config.toml
model = "sound classifier"
dataset = "simulated sounds of rotating machines with and without faults"
train_examples = 39062
time_shift_ms = 100
n_mels = 40
hop_length = 160
input = "mfcc"
spec_augment = true
win_length = 400
targets = ["machine", "speed", "state"]
num_classes = [8, 3, 2]
arch = "transformer"
norm = "layernorm"
norm_position = "res_post"
activation = "gelu"
mlp_ratio = 4
head_dim = 32
fused_qkv = false
bias = "none"
qk_norm = false
parallel_block = false
inner_norm = false
kv_group_size = 2
subsampling = 2
layers = 10
width = 320
positions = "rope"
pooling = "class_token"
label_smoothing = 0.05
loss = "cross_entropy"
init = "kaiming_normal"
optimizer = "muon"
muon_scale = "match_rms_adamw"
lr = 0.0054
momentum = 0.9
nesterov = false
orthogonalizer = "newton_schulz_5"
adamw_lr_other_params = 0.00071
steps = 11300
batch_size = 128
epochs = 37.0
lr_schedule = "wsd"
decay_fraction = 0.2
final_lr_fraction = 0.01
warmup_steps = 560
weight_decay = 0.03
adamw_weight_decay_other_params = 0
Rows from block 2, named by matrix and row number. Rows with one number belong to one neuron. Each number is 200 + 40 x the weight over its row's rms, rounded and kept within 0 to 999. All counts start at 0. After the name is the row's rms in percent of the matrix's.
# fc1: MLP up (model.blocks.2.mlp.fc1.weight, 1280x320), inputs 0-106
# fc2: MLP down (model.blocks.2.mlp.fc2.weight, 320x1280, transposed), outputs 0-106
fc1.1247,084,223,207,307,203,164,189,159,260,193,139,207,237,225,218,198,189,189,178,161,94,142,163,204,225,235,167,167,157,208,224,219,244,176,225,175,152,182,251,247,292,162,211,190,232,163,181,160,193,223,141,221,173,170,208,210,143,196,269,191,196,204,194,177,268,187,221,217,157,301,167,232,263,172,204,191,223,267,172,199,234,298,220,120,227,205,128,152,214,182,273,193,182,192,186,196,314,224,202,192,214,210,221,220,217,192,213,155
fc1.1248,125,210,139,189,205,166,194,279,227,219,253,159,136,190,236,137,209,279,151,178,215,140,197,226,205,238,227,230,249,184,229,108,151,190,176,145,210,198,175,134,162,192,247,208,239,224,158,189,152,291,224,241,187,253,228,194,232,206,160,186,200,199,221,164,182,175,172,215,206,89,233,152,194,227,209,237,201,128,163,264,219,211,184,151,256,262,257,169,209,243,233,151,232,179,224,156,292,226,260,250,175,157,226,193,162,117,210,230
fc1.1249,124,257,178,223,154,251,160,154,193,215,239,206,230,149,169,225,136,226,217,148,171,224,186,180,233,210,221,240,155,137,188,218,200,192,176,212,172,184,257,157,244,242,101,206,190,181,234,155,205,231,252,161,172,244,267,299,206,204,141,228,226,150,146,203,178,168,235,244,174,154,262,332,136,226,163,228,162,136,219,267,151,251,207,221,148,237,125,238,149,118,233,187,178,164,232,259,195,167,198,198,175,161,230,255,179,250,208,241
fc1.1250,052,273,216,173,242,229,179,153,173,122,180,263,259,145,238,240,179,166,228,150,261,187,280,257,236,198,201,270,208,160,182,223,189,167,231,216,184,192,197,225,192,182,252,216,157,112,142,218,142,234,172,159,214,199,226,268,264,175,144,124,179,176,182,219,173,218,152,267,241,190,177,235,149,168,130,184,244,162,185,183,221,200,217,164,205,124,217,191,215,193,130,188,197,149,212,198,142,137,211,207,178,220,253,197,172,177,210,128
fc1.1251,093,145,147,189,172,196,214,198,166,204,182,209,212,143,195,161,167,252,112,183,80,162,177,188,263,195,151,194,217,268,123,295,159,237,222,223,216,144,185,163,202,150,201,197,181,195,220,154,162,271,199,191,236,189,164,173,170,146,208,233,144,194,229,126,201,249,174,163,169,204,202,187,186,188,201,139,181,194,234,224,200,216,238,145,212,190,140,112,235,174,153,124,316,215,191,191,197,240,221,183,233,208,169,223,105,144,200,180
fc1.1252,083,240,238,185,247,204,133,216,179,217,272,193,270,150,260,203,131,213,198,239,159,235,226,235,296,200,209,171,146,221,235,184,263,148,187,184,251,171,246,217,206,244,201,193,226,227,194,205,231,170,216,174,195,220,208,229,199,194,192,154,252,104,108,209,173,212,196,143,173,148,154,56,249,222,206,130,214,204,253,189,158,178,232,209,215,176,224,160,270,233,175,204,256,247,181,221,215,192,169,180,108,187,184,216,245,259,161,187
fc1.1253,103,195,178,253,221,209,206,115,218,226,220,218,208,172,230,235,132,226,150,174,245,162,171,204,156,200,263,208,229,205,171,235,195,154,148,167,217,236,147,183,245,231,111,143,194,173,238,181,255,90,226,136,177,225,229,234,179,181,160,219,171,170,277,282,201,226,217,238,188,148,159,202,186,211,178,144,183,176,176,213,235,181,244,172,214,184,178,235,216,214,181,170,182,170,158,186,211,165,233,217,162,243,197,211,258,180,202,177
fc1.1254,095,239,245,261,283,150,163,205,191,151,121,257,243,182,171,210,214,163,248,210,223,162,175,121,171,127,217,250,150,125,172,234,190,217,191,183,214,198,226,206,233,251,193,214,223,163,256,242,110,241,211,135,169,212,225,228,191,135,164,236,209,265,147,257,247,129,172,178,210,220,263,279,216,222,174,192,211,253,216,248,131,148,222,178,210,274,288,198,187,219,207,203,234,177,145,242,234,236,212,242,257,182,169,185,218,292,168,167
fc1.1255,126,263,205,265,161,264,211,185,228,156,179,245,143,215,211,210,184,236,194,208,174,258,294,147,174,175,190,246,263,208,245,161,194,169,172,204,168,231,238,226,189,275,253,190,220,239,206,236,197,186,239,238,162,224,250,167,235,227,222,231,163,211,180,150,151,199,178,182,236,310,227,185,213,169,152,281,172,184,142,139,96,267,258,197,261,188,205,242,215,189,186,204,189,264,233,226,185,177,141,205,142,250,171,158,184,226,206,224
fc1.1256,103,170,199,179,268,181,175,184,219,161,216,186,247,276,241,277,180,178,205,173,296,204,113,166,210,176,213,131,235,256,172,194,179,230,231,229,268,194,217,234,190,136,201,197,151,225,233,222,232,191,190,194,264,236,172,233,220,221,178,218,147,217,147,240,289,143,172,266,240,193,143,186,122,277,258,210,172,197,204,192,254,191,256,185,208,271,152,192,223,179,262,163,205,233,203,190,132,219,215,229,238,248,208,138,136,161,180,221
fc1.1257,079,201,220,177,198,325,163,166,198,175,206,214,226,174,290,143,170,162,242,184,172,146,230,142,146,154,83,177,295,240,220,205,129,138,246,203,219,198,233,257,205,233,203,183,164,183,212,144,221,225,132,216,107,224,182,244,252,228,236,243,284,245,259,208,210,209,135,274,172,172,150,279,191,191,228,232,142,200,181,217,187,174,170,246,203,185,146,196,238,234,239,212,154,239,181,207,252,182,219,172,169,168,237,234,145,172,196,254
fc1.1258,098,248,129,205,195,200,171,209,277,244,214,202,169,206,151,270,217,223,166,185,183,254,190,168,277,215,278,207,219,92,210,193,173,178,216,268,133,147,212,184,220,194,227,276,247,171,136,182,162,187,163,137,154,195,263,288,223,224,205,153,201,164,157,284,215,186,182,305,161,221,189,178,199,204,200,206,195,157,238,202,227,191,178,172,177,222,192,280,141,212,180,242,132,226,273,254,216,299,173,172,128,137,201,196,171,151,201,169
fc1.1259,108,178,180,231,181,139,149,218,178,169,158,216,171,151,188,284,217,129,216,197,185,189,166,218,231,254,221,297,212,271,218,195,237,179,246,184,146,211,261,163,194,211,164,148,176,228,241,239,248,88,142,165,182,186,181,202,212,242,165,229,171,224,209,244,210,183,147,213,236,270,204,250,163,198,132,250,169,240,189,169,213,234,178,163,137,214,215,192,211,217,270,141,224,137,169,204,173,150,213,192,252,201,194,202,181,196,139,235
fc1.1260,164,236,129,256,225,203,230,218,285,174,113,242,212,252,196,187,216,253,218,147,263,201,237,209,207,189,99,214,214,187,229,146,164,194,240,235,246,193,167,207,257,160,245,134,116,181,193,208,183,246,204,189,243,235,204,193,162,173,202,231,194,205,198,233,206,161,164,182,186,170,274,169,167,191,163,191,166,179,216,211,185,203,303,151,143,249,188,149,247,187,150,244,168,246,186,242,192,189,201,169,69,161,185,190,278,195,262,233
fc1.1261,138,154,184,222,268,183,280,199,182,191,175,200,212,190,182,188,179,215,160,182,208,177,243,156,154,226,216,213,183,184,223,220,148,179,233,175,210,212,235,221,201,184,185,174,245,200,270,187,242,175,175,208,212,217,150,199,186,187,166,221,153,290,214,220,197,231,191,237,222,225,219,139,224,214,205,251,251,166,203,215,220,194,245,252,200,145,213,253,248,131,249,202,171,197,246,172,198,138,151,249,206,205,206,171,235,168,95,203
fc1.1262,080,189,125,193,206,258,154,205,225,187,177,286,202,205,179,230,268,155,232,214,162,166,247,254,213,173,194,157,197,221,225,237,112,217,144,161,240,161,169,242,211,192,266,148,197,217,130,200,241,192,99,234,210,125,111,210,228,260,279,162,261,190,174,235,182,138,151,120,181,238,267,202,161,151,235,225,128,202,149,157,148,185,140,216,266,188,222,143,279,192,219,130,234,192,191,186,154,226,153,221,224,201,193,245,232,267,231,188
fc1.1263,104,220,190,158,113,181,247,151,149,186,144,176,224,205,233,195,187,148,176,264,179,212,226,207,218,172,197,268,218,185,167,241,227,203,131,138,194,238,172,201,184,157,178,196,158,240,233,149,202,213,132,233,265,215,232,159,207,244,189,229,226,274,246,249,244,181,166,242,149,237,212,187,205,278,163,188,236,261,161,261,203,253,184,173,218,172,200,173,154,220,202,192,140,204,160,189,238,188,198,148,267,289,148,156,192,194,218,124
fc1.1264,096,153,157,173,151,226,206,226,140,235,137,149,243,211,190,140,158,224,124,165,124,179,239,132,118,178,225,278,195,200,251,261,259,217,192,203,256,160,216,256,241,138,142,221,308,164,258,268,171,177,233,154,181,266,200,188,245,181,261,202,169,234,243,234,216,236,164,202,191,206,192,277,245,178,154,140,227,204,218,146,181,142,148,191,166,213,257,196,203,228,156,184,179,163,239,166,290,256,165,188,186,233,149,232,214,232,164,148
fc1.1265,122,230,99,183,214,185,250,159,234,232,112,194,183,217,135,252,159,137,209,335,188,247,190,148,210,213,146,201,223,207,212,196,202,237,167,230,182,199,231,229,150,151,190,206,193,207,198,264,201,206,228,204,198,240,206,240,176,183,186,191,209,213,265,163,170,155,214,207,176,131,250,238,185,231,203,204,228,144,204,88,219,206,176,158,265,299,202,184,195,160,211,233,182,152,113,257,236,211,185,205,170,211,164,265,163,224,222,173
fc1.1266,082,188,231,179,215,169,209,138,188,216,242,295,213,191,168,215,179,192,207,227,264,221,209,153,196,168,153,193,194,219,207,191,250,281,242,231,217,232,202,165,222,228,221,175,197,253,132,199,214,184,199,157,161,274,181,218,236,150,229,160,215,199,84,203,189,177,235,250,225,245,157,262,203,211,195,214,229,254,166,238,227,233,161,160,199,180,198,165,192,95,217,223,183,248,177,268,142,187,114,216,323,204,259,203,216,224,156,216
fc1.1267,088,202,202,193,191,168,186,195,199,238,194,230,236,168,182,126,154,173,160,167,99,215,168,218,221,200,233,135,182,182,148,203,174,219,185,219,166,227,199,217,228,155,186,162,215,171,198,169,204,197,125,258,163,218,292,215,251,191,257,235,179,193,228,220,277,235,203,192,223,175,102,267,204,210,195,190,134,192,108,219,217,223,240,186,186,65,253,166,193,148,257,213,210,198,202,218,148,188,226,191,141,231,188,222,282,223,229,216
fc1.1268,114,121,189,282,208,178,175,240,219,238,111,209,248,154,201,248,269,167,184,177,176,139,199,246,86,189,198,206,216,236,206,134,190,156,277,151,196,236,252,232,179,251,233,234,240,148,231,186,242,178,163,267,162,213,210,229,180,174,202,170,176,184,213,190,155,185,190,234,184,213,199,299,164,177,235,146,168,181,212,176,147,242,268,151,260,224,199,298,190,266,168,265,210,228,197,221,219,255,179,280,187,227,160,139,263,225,175,228
fc1.1269,054,195,190,221,220,217,193,199,277,203,202,250,181,160,209,187,130,201,185,161,158,199,223,144,188,286,227,217,187,175,140,131,150,225,183,185,126,196,157,186,263,205,173,160,281,212,176,282,166,145,170,193,194,205,146,249,200,207,207,123,151,162,143,191,255,138,266,188,217,140,250,158,188,180,162,221,166,209,168,176,242,168,183,235,253,159,174,262,224,235,190,188,156,192,178,185,228,193,329,202,237,245,225,220,187,174,180,206
fc1.1270,052,153,139,237,153,216,195,263,138,239,196,196,233,247,179,138,238,130,191,171,212,166,193,180,258,235,244,168,269,178,137,178,203,287,128,229,186,197,213,241,86,254,171,153,248,250,164,174,138,152,213,141,183,258,181,197,175,215,263,211,161,139,202,243,261,188,193,142,125,226,136,283,267,206,175,158,225,284,138,193,256,221,197,254,220,169,168,173,219,217,153,233,201,131,134,247,145,227,189,178,149,233,173,202,234,172,227,232
fc1.1271,050,211,251,175,110,190,200,210,137,203,200,236,222,195,260,183,170,228,196,197,221,205,276,203,198,252,224,173,144,194,250,183,259,148,154,173,171,177,301,201,175,239,123,290,158,227,207,173,166,208,227,187,249,170,179,237,197,219,145,192,206,198,190,206,214,276,200,159,246,203,128,158,256,229,198,209,185,216,188,214,208,158,138,272,201,237,142,210,231,212,172,273,159,167,178,250,134,157,195,210,129,252,212,170,184,181,230,259
fc1.1272,155,135,284,154,183,174,160,248,288,158,204,187,149,166,179,217,239,190,190,203,171,272,199,209,239,204,246,208,197,237,158,197,147,133,230,243,188,177,222,237,188,168,93,219,183,182,187,184,157,194,275,187,254,231,218,149,132,214,145,202,165,191,147,152,141,194,239,217,241,187,195,116,191,177,148,220,292,219,161,242,213,239,171,267,184,190,224,154,225,210,165,199,202,285,151,268,210,157,233,208,163,235,189,237,204,189,269,170
fc1.1273,103,263,196,188,191,214,108,226,116,234,249,245,221,225,171,225,105,231,162,208,233,183,252,261,182,209,175,145,242,229,170,235,229,252,201,220,182,202,166,163,282,192,163,115,220,127,143,245,162,187,206,192,168,198,197,199,186,197,153,252,217,160,235,175,165,167,188,167,225,219,172,214,170,187,175,175,216,208,123,199,202,151,235,184,202,183,196,209,219,208,311,139,217,247,145,238,245,196,311,170,164,127,190,178,186,202,209,217
fc1.1274,116,189,228,145,183,208,249,187,210,224,237,206,220,245,282,202,265,264,209,238,185,173,242,261,169,203,219,184,189,166,218,232,188,270,219,205,179,198,240,198,225,166,231,227,167,227,158,216,163,266,238,181,204,130,145,207,238,174,220,215,146,218,168,276,216,164,146,271,222,187,202,145,238,205,169,177,182,198,182,215,184,207,123,179,192,209,186,237,299,202,200,220,157,180,254,211,189,257,117,164,207,205,248,177,130,195,183,223
fc1.1275,082,225,219,228,171,112,167,175,193,223,208,223,170,212,156,203,202,186,238,246,143,206,195,212,184,201,179,210,204,204,281,280,191,154,150,180,209,163,245,211,198,259,257,208,228,233,238,161,152,156,137,134,258,196,209,250,185,270,262,213,192,132,237,207,258,282,254,216,173,188,154,180,166,230,296,209,213,205,275,221,185,231,189,212,176,176,183,170,217,238,200,244,120,197,180,252,220,166,217,161,227,180,225,211,187,156,220,186
fc1.1276,095,165,144,132,273,242,200,201,234,181,193,187,192,188,258,262,188,173,209,205,208,245,204,219,208,265,199,293,282,248,223,164,160,200,215,153,239,232,180,299,182,228,240,233,199,248,171,213,212,220,219,200,205,203,203,234,269,225,254,226,214,171,151,183,208,212,187,300,143,170,178,264,239,266,221,211,185,141,254,167,197,213,120,226,147,137,152,184,185,109,240,165,146,171,151,180,182,202,221,213,209,177,108,226,113,236,199,217
fc1.1277,094,221,159,160,188,241,205,202,270,150,99,184,182,255,202,163,206,180,210,273,205,205,115,209,193,254,225,178,244,211,239,159,217,170,167,219,214,116,230,257,275,247,204,160,227,275,214,214,217,167,174,194,157,176,251,187,207,222,211,202,158,134,170,180,211,203,292,162,175,236,233,144,257,183,202,173,206,134,217,144,209,235,278,154,134,192,248,176,228,197,159,145,214,181,240,140,230,164,148,231,205,238,208,119,183,178,259,218
fc2.1247,089,148,211,95,175,175,228,259,201,142,241,188,164,184,190,134,187,237,179,322,218,210,159,187,193,186,190,261,243,162,140,195,217,169,192,217,269,223,183,269,188,256,285,141,255,222,159,165,171,183,139,204,281,166,296,271,177,235,183,189,122,249,246,221,125,140,178,235,221,190,166,157,222,218,172,184,183,183,231,173,177,224,274,227,209,205,208,211,142,202,211,152,159,177,169,200,191,172,227,227,187,186,235,269,232,189,186,215
fc2.1248,120,220,230,224,178,108,192,197,172,296,212,248,109,164,224,197,150,240,214,150,201,196,224,165,238,217,213,211,177,205,121,186,206,248,150,224,214,236,223,183,240,152,186,173,207,221,223,174,179,134,181,189,182,187,196,201,150,242,194,225,224,278,135,283,190,173,258,143,164,131,195,217,187,169,172,166,186,225,201,222,203,214,228,189,242,173,191,194,168,235,206,220,161,248,168,175,188,174,206,264,195,193,205,221,177,315,262,272
fc2.1249,118,154,205,213,298,164,203,163,194,188,192,247,205,240,236,156,195,286,221,253,261,167,195,252,199,138,180,234,272,184,138,174,155,199,235,269,235,254,160,222,196,256,214,177,217,163,206,206,173,176,188,120,227,175,182,174,252,233,202,203,203,215,197,115,222,190,194,185,171,152,172,180,207,236,222,285,159,172,250,156,195,130,182,250,220,87,169,227,205,233,96,287,150,196,224,213,295,220,242,224,185,161,172,206,203,197,195,219
fc2.1250,053,124,247,192,175,191,219,167,259,198,211,212,196,160,123,189,202,153,123,221,207,195,104,214,272,188,229,222,138,219,166,191,177,131,235,206,182,187,203,126,278,240,218,144,221,226,247,228,199,147,205,145,194,173,209,151,204,205,201,181,116,254,182,212,229,125,219,193,170,250,192,164,211,218,264,196,209,216,203,182,114,230,231,290,222,212,183,91,268,224,263,243,220,248,153,187,219,280,158,189,192,166,191,234,209,188,276,268
fc2.1251,089,215,244,200,184,119,188,236,210,164,191,198,192,162,193,206,244,135,191,215,237,234,205,161,133,173,223,231,195,148,175,153,182,181,162,201,198,235,182,183,189,225,217,148,186,183,232,173,219,152,151,176,194,180,215,176,178,223,208,113,272,232,180,224,276,170,226,192,180,173,229,163,252,244,157,255,268,217,251,258,199,222,176,188,176,147,252,186,232,218,181,210,226,176,195,177,140,147,242,211,122,190,124,197,183,219,258,289
fc2.1252,080,215,162,221,243,253,137,272,244,220,227,162,313,214,203,154,155,167,194,237,253,141,242,218,100,220,160,186,259,213,241,190,218,195,171,244,145,154,223,184,174,229,246,215,186,265,179,218,140,169,209,225,229,250,277,199,175,128,201,199,297,150,318,220,193,129,225,215,192,194,184,191,152,138,191,206,172,203,167,194,97,238,211,142,241,210,198,220,146,182,135,263,181,264,200,270,219,198,215,272,242,153,194,182,179,184,256,217
fc2.1253,098,194,215,182,253,256,223,202,188,181,270,200,193,246,135,226,220,231,143,241,309,197,121,231,199,207,203,205,157,117,179,240,240,198,222,232,174,223,244,153,291,269,164,167,208,198,174,183,251,237,280,246,187,219,217,207,211,235,213,245,201,235,158,187,224,233,203,183,251,182,151,234,177,226,226,183,182,226,243,281,150,230,236,179,211,137,224,187,204,108,231,156,183,172,199,187,216,133,255,207,270,209,121,278,209,160,234,263
fc2.1254,094,204,214,252,186,245,243,193,262,241,180,227,181,180,222,166,150,174,232,137,232,160,286,214,193,202,139,210,179,204,228,174,237,257,205,125,213,240,191,256,218,238,284,173,181,219,162,194,168,179,125,255,244,169,164,123,124,210,236,137,214,170,247,140,213,165,205,195,209,173,125,164,129,192,204,152,185,204,219,170,224,177,192,164,237,193,200,136,231,237,280,159,220,139,286,203,252,237,211,191,197,217,198,232,210,230,224,238
fc2.1255,124,158,226,200,124,223,226,172,170,143,260,236,221,155,219,192,196,196,213,200,196,249,225,224,172,232,263,187,180,237,229,166,189,226,132,201,267,161,247,145,211,135,188,317,233,230,257,171,146,272,103,117,197,182,253,155,198,170,106,210,257,179,215,246,208,250,295,177,238,150,175,195,278,258,261,214,178,166,214,213,243,154,164,170,156,203,205,214,140,201,190,195,202,250,167,188,144,243,170,179,259,160,176,271,242,203,156,174
fc2.1256,102,217,212,173,210,196,195,179,252,219,154,230,114,233,248,140,282,216,147,219,177,195,224,135,210,207,174,233,226,175,228,245,137,191,222,193,226,232,234,202,209,215,190,196,207,177,184,236,194,267,169,157,199,131,173,174,191,139,235,116,233,155,182,225,178,224,161,204,134,280,200,273,234,184,97,240,228,230,205,182,135,139,198,206,164,219,223,179,223,203,236,190,217,99,156,214,243,178,260,185,225,230,279,173,241,214,178,224
fc2.1257,082,146,216,256,216,263,218,161,214,145,254,129,109,191,184,262,219,202,247,230,207,216,245,275,195,245,272,244,141,166,179,192,162,197,184,205,164,166,276,178,232,153,190,164,247,159,229,205,259,177,212,187,217,231,134,101,219,227,139,134,123,181,251,236,151,201,207,141,225,215,243,263,177,238,183,154,246,259,251,214,225,225,196,264,203,160,208,159,180,191,207,267,284,220,198,175,236,220,133,207,166,138,138,188,193,214,245,187
fc2.1258,107,172,162,152,155,174,141,230,207,242,209,238,194,253,256,220,210,230,163,233,168,220,110,269,238,183,132,205,216,216,124,162,203,204,203,161,198,183,209,193,155,233,190,201,263,149,200,250,199,244,118,138,246,191,171,168,214,235,144,181,132,196,247,205,207,189,289,267,240,165,178,163,242,185,174,231,120,282,236,186,194,190,322,200,161,144,266,195,162,297,149,229,220,149,242,210,188,186,300,97,221,199,177,185,236,138,157,241
fc2.1259,111,243,194,194,219,292,142,246,231,235,234,192,237,191,140,188,180,242,171,162,262,143,119,202,135,135,284,136,160,228,195,151,148,211,190,189,230,194,217,201,170,176,243,238,259,216,208,207,96,240,211,159,197,141,146,136,128,144,273,141,196,204,183,198,243,206,214,178,239,219,157,203,248,226,235,167,216,173,192,163,150,167,186,180,194,184,156,177,171,252,181,180,165,156,126,183,212,231,168,163,216,227,192,225,184,241,245,252
fc2.1260,168,201,255,231,138,184,151,266,187,169,209,229,209,213,206,202,100,223,174,157,178,225,190,128,189,184,194,305,255,123,191,241,139,206,192,243,242,220,221,236,236,215,231,170,217,224,192,170,249,235,162,154,152,257,202,274,248,191,295,247,197,226,220,173,194,284,212,196,113,159,132,283,253,154,231,174,163,189,163,212,159,148,184,163,213,240,172,215,219,215,280,230,189,198,156,187,169,160,255,228,213,215,239,141,234,168,153,132
fc2.1261,137,224,262,233,166,201,234,222,175,244,194,221,224,147,206,194,225,212,204,183,198,265,144,296,191,178,207,232,210,227,326,184,158,197,163,257,199,118,261,117,223,195,207,218,152,196,154,198,223,261,157,182,90,218,191,143,190,181,245,164,174,165,194,161,155,189,210,226,165,152,179,229,146,172,196,153,219,269,166,223,185,165,244,150,225,214,252,205,177,239,182,150,208,204,207,178,255,197,273,202,260,241,215,198,249,203,260,139
fc2.1262,088,182,192,306,272,242,172,202,177,237,273,249,178,223,179,194,196,163,162,264,219,222,190,187,189,240,155,193,200,222,249,161,198,154,197,180,221,190,189,208,167,219,209,209,267,268,165,134,194,119,168,332,135,242,198,204,216,216,170,114,198,240,162,216,269,199,221,216,196,212,139,191,228,225,187,223,168,190,162,239,179,197,116,213,192,265,210,134,217,131,163,150,191,134,271,256,216,148,189,276,157,153,189,173,207,190,220,208
fc2.1263,100,273,165,160,220,104,152,183,190,171,241,209,186,196,191,201,166,206,239,168,263,133,145,172,204,198,264,174,201,245,274,150,241,220,175,238,248,233,240,202,155,212,237,227,160,191,180,191,201,151,259,216,180,126,221,236,198,203,109,173,217,171,107,154,201,244,176,164,164,118,164,183,179,148,165,167,218,116,251,84,192,214,145,140,235,166,124,121,255,213,205,209,205,184,200,208,252,180,199,227,268,221,170,237,212,246,170,176
fc2.1264,100,130,199,207,211,223,106,186,194,171,271,201,132,185,183,143,191,185,189,228,226,243,275,230,210,217,223,161,293,247,182,161,180,177,217,196,230,263,195,154,247,293,209,204,198,229,155,145,249,199,193,158,158,202,153,208,223,204,194,193,190,186,214,151,146,143,220,238,247,163,259,194,135,225,172,304,177,222,110,223,196,187,227,258,215,142,121,260,173,166,163,299,187,223,140,255,197,143,179,217,177,165,195,242,185,218,218,234
fc2.1265,117,289,85,173,208,151,211,204,170,168,181,224,237,169,251,218,229,217,152,196,207,201,174,240,242,137,236,208,245,236,180,197,214,187,190,229,197,217,207,204,198,205,193,198,231,160,181,118,178,140,83,259,219,190,160,221,141,231,176,235,216,122,179,173,234,218,237,151,138,168,239,205,217,217,145,217,187,238,259,124,213,213,177,190,185,211,155,152,191,253,238,207,210,210,307,173,204,173,224,222,204,265,190,98,238,220,280,236
fc2.1266,082,208,181,240,239,276,166,256,171,257,207,177,168,158,242,215,205,184,203,217,249,129,289,216,172,207,146,140,198,196,199,126,138,216,257,191,228,236,271,164,180,214,219,167,200,174,182,161,175,238,204,200,175,165,207,214,192,134,251,228,242,269,260,174,275,264,198,153,222,238,160,248,192,189,222,217,187,229,206,215,150,200,234,222,237,280,224,199,232,210,201,170,219,164,210,152,168,222,195,200,218,269,220,278,204,215,132,182
fc2.1267,090,187,199,240,165,154,121,142,198,230,248,224,192,155,166,208,259,139,170,289,198,202,213,289,172,170,284,133,250,209,173,276,205,177,175,247,238,200,163,199,173,128,165,202,211,181,257,231,187,185,156,219,190,111,118,161,165,185,296,195,241,246,104,159,237,177,248,233,196,216,184,145,243,182,200,153,203,267,190,198,207,163,234,173,210,204,266,183,194,245,236,198,231,296,207,251,205,196,162,221,129,299,294,148,181,198,217,208
fc2.1268,115,222,224,162,160,169,232,208,290,117,157,243,185,258,168,195,194,292,187,166,174,219,245,92,264,223,159,214,189,164,210,209,259,297,270,283,133,182,220,175,211,179,241,220,197,232,229,228,181,180,198,170,173,159,176,254,154,275,183,312,187,230,182,223,200,188,166,264,238,130,139,95,132,196,173,203,195,185,250,254,138,123,166,225,248,177,249,131,147,206,266,237,174,169,242,157,209,203,198,224,232,195,194,135,167,209,186,183
fc2.1269,050,247,220,156,167,202,210,220,153,232,138,251,243,193,254,205,173,276,230,176,180,235,265,195,97,198,224,292,215,175,154,185,208,209,197,208,248,228,203,188,202,217,143,183,236,189,158,196,129,162,200,174,181,164,258,199,243,178,214,214,191,209,278,189,191,263,193,233,194,156,176,208,177,241,218,227,161,180,175,226,184,160,232,185,191,193,155,174,139,192,216,204,158,203,181,229,171,249,216,144,199,237,195,215,162,175,227,219
fc2.1270,052,155,184,152,174,194,205,244,210,130,172,182,128,195,196,221,165,204,178,251,155,183,128,210,200,168,217,239,187,218,253,251,167,132,268,140,217,292,234,230,275,170,147,183,223,189,230,235,268,186,238,139,172,204,191,137,249,259,196,178,187,201,162,198,209,182,198,109,176,249,199,158,192,192,218,229,171,176,126,142,130,269,127,229,232,224,304,218,177,232,146,165,137,160,271,211,224,162,217,139,225,213,232,205,211,188,226,256
fc2.1271,047,178,134,173,181,292,144,250,263,212,187,171,178,164,209,202,216,165,192,226,141,191,201,204,206,163,220,279,174,136,146,212,202,236,216,145,196,225,233,250,196,172,189,113,192,210,111,210,137,178,203,175,124,158,209,208,183,221,288,186,298,166,206,166,241,168,248,226,170,150,111,167,207,179,130,135,255,164,160,222,246,273,202,250,130,222,191,288,166,147,186,198,225,249,227,221,235,179,174,272,157,163,119,258,165,208,181,208
fc2.1272,147,206,245,177,199,196,236,254,285,150,192,193,197,185,215,217,278,194,238,281,188,259,171,253,206,206,203,207,183,170,199,145,230,158,184,155,176,158,207,163,164,100,231,242,186,188,225,242,172,215,273,195,246,149,148,208,187,166,205,184,246,211,200,174,170,235,233,201,161,175,130,161,189,178,259,199,156,180,215,188,233,227,193,204,261,191,254,157,235,210,179,193,169,181,194,225,116,279,135,151,185,215,208,134,195,192,214,180
fc2.1273,099,210,257,153,205,226,204,212,192,176,203,192,159,149,195,216,201,133,145,196,176,177,114,204,190,234,253,212,173,144,152,302,224,243,209,241,193,180,155,203,148,151,140,193,199,190,245,292,192,182,238,293,158,190,117,143,197,138,217,253,264,256,204,203,214,225,309,203,208,252,220,230,197,165,159,132,224,238,243,161,211,192,259,171,166,143,152,210,123,186,216,220,160,239,227,203,161,188,344,221,233,236,231,271,224,182,223,176
fc2.1274,107,209,271,197,175,236,202,169,191,183,191,185,105,119,263,210,183,227,165,174,194,156,192,181,157,193,151,224,250,248,158,183,227,162,194,245,211,205,219,267,261,153,221,239,145,158,181,249,279,251,199,196,212,215,200,124,205,217,204,151,220,263,181,141,239,208,160,185,208,223,193,221,124,135,192,224,296,258,258,172,266,234,179,129,191,194,211,189,188,200,267,121,229,144,199,205,295,160,238,187,238,140,254,267,198,211,244,265
fc2.1275,080,117,221,164,278,213,172,245,200,164,247,117,223,274,261,263,233,288,222,174,251,165,196,118,271,225,236,177,181,190,197,166,206,214,191,179,238,139,131,252,219,245,96,228,177,187,263,170,226,215,312,229,199,173,182,158,200,201,179,198,220,204,198,228,210,209,253,194,195,257,156,221,184,172,198,199,171,198,175,128,240,139,152,156,255,140,227,165,182,201,89,175,227,190,189,247,181,137,188,216,125,234,171,209,189,198,172,231
fc2.1276,093,158,270,190,160,226,194,246,210,153,222,228,237,168,186,134,259,212,195,210,200,183,234,228,195,233,177,113,143,257,195,207,183,257,240,149,172,145,215,203,212,262,162,204,216,194,140,189,113,245,197,195,160,190,206,183,184,230,203,102,169,108,215,172,189,219,279,228,189,199,154,201,190,142,185,113,257,147,147,199,197,115,104,161,163,193,172,256,162,266,217,172,209,126,203,195,159,197,170,203,191,162,242,233,173,184,209,254
fc2.1277,103,214,199,122,246,183,132,203,163,154,206,209,255,199,263,202,281,172,160,206,184,197,171,226,172,205,148,158,159,182,201,243,154,194,261,186,187,163,197,298,213,147,194,260,176,174,205,210,254,194,214,254,210,165,91,249,139,244,183,207,260,216,222,216,172,170,222,263,168,196,177,206,261,179,198,203,229,243,224,191,179,229,213,144,165,187,179,204,156,252,208,178,240,201,205,225,179,262,255,219,216,264,182,193,222,216,259,205